A small image VAE, trained from scratch.
Model: 64-pixel images, encoder arch convnext_v2, encoder norm rmsnorm, encoder patch size [8, 8], encoder width 160, decoder activation gelu, decoder widths [64, 128, 128, 128].
Rows from block 5 of the encoder, named by matrix and row number. Rows with one number belong to one neuron. Each number is 500 + 25 x the weight over its row's rms, rounded and kept within 0 to 999. All counts start at 0. Numbers have three digits each. After the name is the row's rms in percent of the matrix's.
# fc1: MLP up (encoder.blocks.5.mlp.fc1.weight, 960x160), inputs 0-79
# fc2: MLP down (encoder.blocks.5.mlp.fc2.weight, 160x960, transposed), outputs 0-79
fc1.97 048:475480491508502527464498520495514533482524514512491482537483523524530524469492523530491471503464496491481528507552542486506482515488498500481501533501460485494544514502475505489523533500549509480484496498431530505482493488538481505487509523
fc2.97 026:484478523451518496484477534518496496504526523479499491494464505542445520494532454454457522489521501502491516503508527521510496464584498495504492495535542491485465544491505528508542500461489487499471509516498493546484513480476491568440513519
fc1.99 115:505511516500464508491536519486520530549521480515525501478471466458487529446459490456500531428485481502489459513483517507492524471496468493493471483465512555482480508503527545491504510529475521479450478487541477479510489491468530520496479491
fc2.99 105:462530525477508509496518486502525490459518461492507524407508532473523515547483503502505445494489504508490504492483500507510454488537489507476507492499502459468478477535520452541483503540460560539546490493474514500489508480490483523490480480
fc1.100 073:525502495496470497475491483528502504502516488460488504498513513491490495490498519533476521475489504513479489523517464444531466499523459576498517530497519511464458455497512553521530513450494522510481507482488454490482448486522479480491485497
fc2.100 064:498465498469505513513488533478527527502474481463537450485522491503497488532505492520525490494474496526494529553556496497475477467490497457523484505477468504471489481458479500449524464481524520535515517477509505523505478480477482519498545504
fc1.101 044:500509494490441489533495498487496539502511517503453497502474495545518501510505459497489487494489505506497517480541531481486487511464477493477484461505506488491523461557502485512501504529514443490484481465468517489484530488541514501448494470
fc2.101 013:468497501512518492489475530515529520461511500494531508506531506475503517526467472500489555517503494499514487494522497523504473515508529512500475493506512527500516507518495553512518536500513464483489520488506542500490558514517503513406530503
fc1.102 069:453460518518461466525541488494509461512466492509495499545501504514468497495519510500515506493490484508530499538511548497513506528507486487463520487509553464464481452484513472479531507512501506513518457495502518486567523524524527479511502503
fc2.102 060:537506508515488482485511525477487490522515488505500573521503485488520458459470511480468491533473487509511513531508500517509489487504546551522496518529520525500531486488466476499466510478467507488504450493473513497518526549509534475489473510
fc1.103 131:507490521487456465518505465498476444489512485519507501511507506463507505521498481536518504486489509477486534539547453485511504487523487492486492524494500554558522473497525490510437451509468513549508482485478534475515482463508532467497529486
fc2.103 103:490491480489505523511501453496496541542506541516486511512506455534483500573497502487483464468524473452533471484492474495464478519500545449508504495504492518506485471508484484497478492515541517498489523492489468489491517512529464530502455500
fc1.104 052:451488550555477538505523498498495543523487488534484494495504493464503460473485489507522498524440488490466484510543496482538502503513481480484486457481503501479488528535554527510494465494547496497517542456508511513486489529540521512507507485
fc2.104 031:504451500493483513500511536495467541540532530496510525495490520518510488507503511521473523528536493511490521463505511486491498519564479493483525466487525518481462491533538525536507512477540464494509527522484515511515491462472459485512513520
fc1.105 081:476539483524520512518524525482467556524509467493498495453488523487467534514498460498481524516493506476472486502520539484517521459490488485468488501497492535533459438477476481511516514461509455459513520471511475546550483484534506499484486507
fc2.105 080:540447485492517488473496461520509519512484514476495481459501499511537540480511471468523526510496522495472529526512426538519488550486558473512493451485483547487480491508489550511515538481552453499475509494518539512533489488470538492501502532
fc1.106 125:502529507504541492502451552483497495496532539468498502483544523507464515483492485474505528557464516519506527458504490512519497508474481484514594517504490491456533493482507515496478496502515473483508499496483561514485458477489523523532510498
fc2.106 108:525494494551524490529501476485484467481473489476515463507547519536484506479525494521497505540515556488515523516486515470510508482509498499477522527524505500508479523519493511482510499543498526517453482476546473529498518505466520467480498455
fc1.107 057:504529472505506482507479475497487526487469479522471490530534505514494497466515550535500505521482511520534494453515520526522508524461498508472487502477509491526496495497520507526528505470492510501503468511493537505489519516508520510429519472
fc2.107 041:507481452515495485554536517496497499509512529511481501515499486455489503490516514480496490490519526514509484538540491494460499483503514509427455467481494481558475481472467520500513490505555500504534509481498519520487544476501521454496507517
fc1.108 106:477512475516484543514497478499477513511527466469539523515502497463506452524493466501482495506465530461475516515484457520460506500497536503531485506485454501547492505492499475472517484517465518460493531544529485492538526481517510516490491491
fc2.108 131:497519458514524515502531492481518500519511555509494474507489491498456506468519484481504510514507530515462532518546499469504560516518513442527511486508515490502510521539509482525512510469523570480477486468448481527478525535517469509497495496
fc1.109 064:486521474536490494481460531514458476482507504509528539473489487532495504497541503496453474515449498539481480504533533490506517538459478482436536490499486509562558493497495491453478487465520467495529503462541496496507499509541514527503500447
fc2.109 046:454504474469546495516502522550540511489496499506510503474546494505492523506474461495493526522484538511484476506504467532484504497492502469481485523482527482493516495515515545529480477513533477471475467488514488534491535506541534526517480457
fc1.110 127:499527488521474504522449488513483450544514480488492513472457539517502546491496508493447462515501517496495509475503479525475475482535463510487457507499470491472506525520515517490510474507458518487500502494456557499506447508488494508548528496
fc2.110 127:485498449539497487521499524478507467538480506471459473513472524495508549507475497491463537529511514444507479499513478478508501490541481483487515542498487502479487479496488490475508543557514501515505501545539479522494489517506522488484527469
fc1.112 143:490487483486500505490575489509482623519595447471514509440444525495505499516504519501458488503487490517474486459506495491496502489430484478524460543487482476463463512504488501486499486504500478482523526487486501449540496487504474490546479481
fc2.112 155:480499496463523473511486521512505521492504503523545499521479549511484517480517475505486514544501520472480465478505567576510523494518461451481518448514467446482514527501518567499483502487541520516491502445488475486495559504525520472495510501
fc1.113 140:484508496557532492494548502501503517492556483513484543512511534461543470491500528498464495511492510492469502494476487477516506519462494492530524534480495526608469487487504508523528493453469492500508496536522524572532509488500549495470497506
fc2.113 151:497490478516532521528487444494504459521538539515490518512493505501503496495525473527512529504474509488459497536533454510506555486519486543507530493477494472487512480446448459441477525516501475510502485499487509499472514477473514515498491521
fc1.114 117:495519476508542510503504501454461480496497473483502572497535505518513494527510538473475491502470521532502504534518480469507493483508482547487474513515483493482515498484516454496499481502428511546496510520447449509512504479500508481478521497
fc2.114 133:510497477490518500510480484490426538525480519486505482489494515442492491478486505505499507516523458521496410463496429499496514494525505503496496508492480500521494480521517483537467514480469506492508447518498487479444518510468494506516470501
fc1.115 086:502494519495500501450509447510534500510552442515549468483537480453497497476519521509543442501544503501511501520522501496518524514527479502469530527466495461475479477502528452503527496482495474488506517503485542519517556511499486519562500495
fc2.115 066:506518489500472484478468526481475490473473491472449487490527527492488479514486492501494476531497519469480446552506509506504535493523494508535480514486506495530459494559530496517506471544518474533514515487467492452518473476491489520453515521
fc1.116 142:469536481539520470486463511501518578477546544496501461499543485459494552493492459495464505489479498488474563477503475517485476506473553483481495505504503517502503494500493508581494495512472446502539513498466547549487508502502537461506508518
fc2.116 146:523479460488540502488523495510520441472459490475513508502488499507477542526518502501483533541494494496462536534464510520490509474476549518500469484512524467502520522534519514449536511529460491493503496544574479543474523482523504519485492483
fc1.117 058:538477483462483501502509487508510503473507525523503479552458479521491475456496527465519501519487477506512486535524524506543475506513516493525488524523488499501489502499502497500486505487518541508475509479501486486493500497523469558555468495
fc2.117 044:503487497499511493493463526500495469533504486503508502485465525517464527481482546504484469449475470527509521522487518502501478511495464524499529465494536488503504511523478494484506460494458522513555478482526531474540533488489495511491551511
fc1.118 045:479471475497497509503509499484506547490477547509541539520514510494508461513522510505551562490530561439498483532492502486506476531471516483515475495496502486517475493487526508500505472532521504479472497524504555479504470520543497500560518502
fc2.118 014:497473552483483479490477523524503499473486498537525539533482532515540483531547538476541455485496499480480490542499498561481489483466465517512472483523536453487528496502507513516468508463512524508498488470471487531487495479477546481508502426
fc1.119 133:499493490452496535510480478520506612515505491489492539502500498514464518480502527504486539502524518491514477504498507544459496492446524496514553498508498527539502497544509502487505474526567504491486462474531550502475496501495492481525492505
fc2.119 113:535458453475549531529493495524523546488475471523530494510457474548435503527444515515478486519508548514443508490485450503522553529498495488497465497524495471492527503519469476502472497524506479511508487490496515476470518473500480481510463493
fc1.120 067:472476490490510506480517505489506503525493487491485473529486543463562497471507500504511531522506488513504502519536496490504474491527512506544517542527483460564488487494510531527571481491481515517519514479503476498520486544538537533496501489
fc2.120 044:537488507494455550470503484498489497433465497515492520481462508505526503505550492525498536481484482462533519492502526480474510484510491499432471490490509490460451479494477504538499466491450457519476517489523477508525479461497505497502501466
fc1.121 127:479498498508539526480492543520489468489500486488505571504527503491506465510459530500484456484507475514517484479502480485487505483501484495495502524523514530510462492489538511558496532542526435539474518454497498510533473493493489484502499482
fc2.121 120:502464488486490484534464481512499512469487497494487476468491537503503486498489477509526551533498503544491485506515461503525526544500512445484520578515499492491510499506484503538533493515516516495485489462456480466518507515500450472530495493
fc1.122 069:481467501550491538506497502517516502501482468513555526511522463506529527473490475515477526513460507515481450468520502484503469500474461458464471467538494502517508479491488473443486490456543496525437521496476516521485499516526532502525489496
fc2.122 051:464554500482544526535516535542539468472527506496516498521483492459474530505503497497510485468484483510451482466495520472512529479451473494482540481549477501481516490480508521515476541515559534529513477511496483495497540521480474517504496525
fc1.123 050:485450492505456469513551483476544567483537502548513444539498475442512490508498515521533486520438504499512499506497506488487519491514506491502503490497494512468527491505526513510487467487455513516440534498479522520508525529520533504495499519
fc2.123 019:502519514475521462432501484467509517506465483517464483481519493498576485484543511509512542541502542501451477516538477520466467487487462541528502504504537513520500494526527488501474524532503463477530492484513499517543491491507486472465505476
fc1.124 050:535458464501506499481485470495499512492495458500523485503500515471498600469452490468521518560521484537501519474503540491471496509494523483455531516474548481477475522519504541530500506549502481469477474488518502456486483509527524446464472472
fc2.124 019:492507464507573478533506471505501556481493498531514544521538466473504482520494507507506510459502468525459517535485472515474494493523476504511502513541494502550541510484452510465485472499493459521497494498501462528511511489509496524527519500
fc1.125 039:494518460508462478517462514497485493510521496522486504473489436475509485462495543497467491532502501534530526507524530491502490496490496512492504502521483485501462477498507526467510554495501457508499542505503515517535521444506481532545490498
fc2.125 014:497452502449508518513479428524502502512503498456508498466515471481556522500490539464487478491499524523498476471544493463569515505502525485492492514488497514485488486476519552504525513518509493524467515503524533495518526516517501471490508499
fc1.127 060:500510485495471503496448505477528470504490486487535508549539530440540484466480502517511451530442502481489505498497485495516487493491510489483517515524508505492500455530517474536517496460498478482501524468525506492507504503514540438541490462
fc2.127 041:461489540494525478492517482477511489534503506493543479474538474480539464477479532460493452509475540496508476526512541502460496471490482506474509513505505517484508519479494503469564492505477424489528466523486433517484466488488497478501476499
fc1.129 073:517537479470487495484463501495474494480515478527480511531460562516515518487489517444503521485536503451512487491535493481572500538462513548522530511496463509484521509432526516518539482504496503528516540519470516521480510518545504508491485500
fc2.129 072:508520505515483476543515503521491509493447459476516530493508507551481520495452530485470444510516556471519471513462534536486511466479460461471491542506510507483507495488513494488484539542512482533512480509526493505497542474468458507458484486
fc1.130 040:474513458507507491493500493498493490459483537530489496506499455487514524490507488500484495557495476535466462509515482509490485482511502470462494495479471496485428535474546511508505517504494482533483504494487503518517503526552500499487490518
fc2.130 014:527491535481508503445470531520510515483492467512492499499530491500529509478482524465503480521483511515467479475479495477511503493513473495500452498500565457493462507507538503539492521520511465511515462489493498489493478498424469512501509501
fc1.131 103:519515496468550447516474495472489532518535514527464480504507503475508483511495536519487480520476504459535528449503508513499476568533488517508543495508516515479511533538504520497509522542547507516486484499469498530497466467540543496544478501
fc2.131 099:519501502457506478498573483509528458481530458521495531536416497502563501525488515490497492457479503494553484511465461507423471508473517525486509500470509479515510505524513491478524553524527496476498507491518476526468510507497534471502505494
fc1.132 072:509525475500489567504512522510471513455501482513483513496490518504490488493482449518539491508504517530489503479503512504515500497503526495486559496458519473467541489528498446523513471454510523527464487513519508511475469513536503450552484507
fc2.132 063:484438512497530482476485471445491472531518527506500480497541508506523456487542513504491517494510521501495511522488465447490513533476435478503525523501485519528513483470483524531502498498487476513517495470502462489482514521506510482510509486
fc1.134 117:508475460514506511582497510526503532514523532510493469498490511518499517505544524449516501489505489492513494480506493518525461506445503574528481489562511497487495461497495508518532540516493576542504493522509504490494516485512521462477465490
fc2.134 120:515515522563498464481528509484546483472516479499479545449489483490501509569518493470516509491494495546518498519534526505509471496487508459473494525479500496469530481503460536462490528513459504470475514512510518469500490519500450514534478520
fc1.135 116:497519504553490524480518514513513521520478540555486500463513502497513475485458510535533484497505498568519519519524499482558507500478498495485541494495523504495443502520501531485501499521500511527516517484467570481496483510484523460508506510
fc2.135 114:485500472507517548496488496517526517524502499502519503472519508464513461513478503531507511503500521479468484528553549485496491487511491497485498527513448480536465470522496507517486493491495567546574456506485475483513504499503499500526508538
fc1.136 057:462494489460465437507547444517521473481493488509494483534482478518497456484504514510520482515485485537548488471569490492459470521475518484512498500551504505537497502487491489538484462432504476518531500467500534517498542505535509517530516486
fc2.136 043:516518540545479503489500504492542507465515476500534499487491529493507528461524524516459491504463495450518456481504516547508495478529526496451488512548508542442495490499516474531511491523442491470485445540456465504491486473518454488507489496
fc1.137 066:515577464515472501494520551472494484531516509531483482473491472486470519479526473470509504542456475482512527482535506457487497489471528484447476525482481469501550506458508500457502485515499464529534490495509497524522529527525491459526534501
fc2.137 043:492488459514534507524510479520548505463483493517435506518500537498504541520495527532522487484517494484528460488503472489487447489490470485485509547519495514510516465492532484495506503535506513543478497495525450512501470525497551482460496445
fc1.138 069:541510512522494474519519489510531482494514486540482496491478464485481524479492494491474505521478493514492511543518486460464489511490522517516500523479497480512475467496526448535537454492451527522447476467504480502437503516516502522506505503
fc2.138 059:505478508463496526521528518442515525498521500542495508495487507536494506506518518458509501499472500500530467502494492453505482496507530495453586493522492521532514458508546443488494524509488514478478523506504513510528515526473531473515496516
fc1.139 059:494521512474418494514533513480527474509538511493475453482482482494498525501525504519484494544486484490496524427543572456518483494492462506526486451471488510463514511503472500485567554496506473516512463495495523484477488480529507501463524509
fc2.139 036:515493532496488498513506491500493550476515490484521520491484519502517533534486498514506545502509539490525471540491512494503510493488558504529514476489480491471537497494503480528521475445513531481496510447495529516507480529470535509515510497